config.toml
mlp_ratio = 4
qk_norm = false
inner_norm = false
patch_size = [4, 4]
lr = 0.0021
weight_decay = 0.2
Rows from block 5, named by matrix and row number. Rows with one number belong to one attention dimension. Each number is 50 + 15 x the weight over its row's rms, rounded and kept within 0 to 99. All counts start at 0. After the name is the row's rms in percent of the matrix's.
# v: attention value (model.blocks.5.attn.v.weight, 384x384), inputs 154-230
# proj: attention output (model.blocks.5.attn.proj.weight, 384x384, transposed), outputs 154-230
v.347 100:46 53 44 29 59 44 40 64 63 33 80 58 47 51 92 52 22 27 46 25 60 41 61 41 69 61 47 29 50 50 74 37 69 28 46 33 18 55 50 55 35 02 19 53 68 54 55 55 70 56 57 44 47 29 58 69 38 39 62 44 62 54 44 57 31 64 57 45 21 53 38 66 41 43 38 31 51
v.348 103:32 55 55 78 41 47 54 35 47 77 53 80 50 62 63 45 38 67 43 29 58 56 48 68 40 22 53 21 58 75 45 65 56 36 58 32 30 55 51 43 56 56 40 22 40 51 62 72 58 17 82 29 34 53 51 36 55 42 57 71 52 41 43 43 54 21 52 37 53 26 52 77 47 65 53 50 49
v.349 110:51 49 40 36 49 37 58 12 55 69 32 53 37 39 33 63 94 75 29 43 62 65 43 32 18 62 62 53 66 41 65 29 78 36 61 42 41 43 56 48 48 40 62 36 48 58 48 34 43 47 28 36 54 37 34 64 48 44 25 41 50 46 12 56 45 56 48 54 72 52 27 77 58 40 54 78 49
v.350 108:48 52 48 00 41 55 59 42 78 52 60 41 36 45 55 45 36 52 61 24 62 34 54 59 49 46 76 52 42 39 41 68 63 89 33 53 18 43 64 52 37 32 82 46 40 84 04 26 66 59 51 54 58 66 47 42 68 73 42 31 47 47 68 51 48 39 34 43 80 67 64 79 62 39 71 43 50
v.351 092:51 36 36 32 80 36 58 31 51 52 74 33 70 53 32 54 56 37 61 29 53 42 65 43 51 35 41 71 38 46 53 45 53 70 59 66 53 55 65 35 67 24 36 60 78 60 42 67 34 22 24 37 61 44 70 41 63 58 38 60 58 31 46 49 56 30 58 60 47 47 57 19 43 31 44 48 55
v.352 096:46 59 43 40 74 51 61 51 81 56 80 47 49 58 37 57 55 56 49 49 53 53 36 42 46 45 93 72 45 41 47 35 48 44 49 44 59 38 57 46 63 23 69 55 25 52 79 34 13 37 59 16 37 49 46 56 54 58 30 58 39 44 25 40 59 57 55 41 40 42 25 21 54 69 44 61 50
v.353 107:39 76 39 39 57 68 31 56 75 51 70 59 48 57 51 46 64 18 59 62 64 35 46 45 45 67 66 59 53 65 55 52 38 70 48 65 29 56 41 37 48 49 35 47 62 84 55 51 46 61 38 24 57 49 47 42 38 59 44 62 68 61 47 60 62 34 43 48 88 37 54 49 52 37 45 61 45
v.354 113:50 71 60 29 54 65 45 62 34 39 36 36 50 54 38 56 51 30 54 68 56 48 32 55 61 31 25 52 43 63 17 69 71 75 62 41 63 46 52 59 43 58 29 65 28 72 35 45 42 36 68 41 67 63 55 22 54 70 79 53 73 62 36 51 48 55 41 36 27 57 54 79 66 70 65 27 63
v.355 099:56 61 67 31 54 47 67 56 39 56 48 63 39 66 58 20 37 63 67 53 47 53 59 50 50 39 42 52 42 63 59 39 53 44 60 57 55 63 50 53 61 59 70 49 58 41 51 31 00 38 41 26 54 60 62 34 53 50 63 30 99 66 56 42 98 51 53 39 39 42 55 39 54 29 58 48 60
proj.347 104:51 24 81 33 54 50 60 52 37 50 83 52 42 64 30 41 50 56 51 63 31 35 84 87 36 79 68 27 53 51 49 42 50 52 49 47 37 41 55 83 18 81 29 56 54 55 61 61 37 53 44 25 40 67 53 46 42 29 35 55 57 56 34 43 63 69 47 52 65 68 60 68 53 53 43 49 70
proj.348 106:58 46 49 05 52 51 78 69 60 37 54 44 73 53 45 54 78 23 46 47 51 67 28 40 56 84 54 16 35 59 51 58 05 41 59 60 73 45 48 45 62 31 74 58 51 36 60 45 38 55 34 87 44 67 69 51 45 07 36 46 62 52 34 54 53 58 57 54 64 52 38 86 52 38 43 54 63
proj.349 097:45 51 53 61 49 42 65 39 55 11 61 45 54 51 61 58 07 47 37 59 65 27 10 54 44 53 51 54 46 55 56 32 17 49 56 59 51 34 68 45 49 59 64 55 44 57 48 38 50 51 43 55 42 54 62 58 45 42 59 45 38 47 03 61 44 57 77 34 63 35 46 61 64 38 29 62 62
proj.350 110:39 53 77 58 45 55 42 38 49 49 86 33 39 67 65 46 16 43 75 83 48 41 14 50 46 49 23 53 52 39 39 52 35 42 54 82 57 35 60 33 28 62 58 43 39 61 70 93 33 49 42 40 33 51 66 48 57 54 71 46 62 49 38 43 35 46 53 54 70 70 46 64 42 62 40 51 51
proj.351 090:49 36 56 61 34 58 59 28 41 33 51 36 25 49 66 48 49 58 67 51 60 68 45 73 37 59 65 53 69 69 47 21 46 59 33 68 42 62 45 41 56 86 55 52 54 32 42 41 41 52 69 46 41 68 49 55 60 46 59 50 45 54 60 58 07 47 24 67 55 36 39 45 57 64 63 42 56
proj.352 098:38 63 49 70 51 45 28 55 55 66 74 81 30 33 62 41 62 56 37 74 38 49 89 69 58 60 52 31 41 33 51 54 34 41 57 18 36 40 36 34 47 29 40 28 56 49 53 54 86 55 66 73 58 61 57 57 53 52 43 43 42 35 61 65 24 79 25 42 49 35 59 36 51 42 64 52 57
proj.353 105:33 86 35 54 49 51 48 33 60 43 30 28 17 36 29 46 14 76 71 57 64 70 18 45 40 57 44 63 53 68 45 31 37 37 53 67 44 74 63 26 49 40 60 46 38 54 32 73 59 51 56 54 52 57 57 60 64 78 58 41 47 62 54 55 53 22 32 35 75 34 73 30 43 38 52 45 68
proj.354 114:47 50 48 28 48 44 59 66 49 67 36 46 18 28 22 51 45 41 45 55 67 57 42 52 30 59 86 28 37 83 39 64 22 54 47 77 27 48 37 82 61 25 68 48 49 66 57 61 67 54 31 58 67 49 66 58 55 65 60 47 60 50 51 49 74 51 43 58 76 45 46 64 08 52 67 53 47
proj.355 104:28 51 42 64 59 51 15 63 68 57 47 55 71 39 13 42 44 52 51 44 54 65 17 40 41 50 89 26 63 69 39 37 71 52 52 40 62 45 47 37 48 56 38 60 55 58 36 70 82 57 58 55 51 64 54 50 35 64 41 48 81 64 59 87 35 42 25 51 57 64 43 57 57 59 74 47 38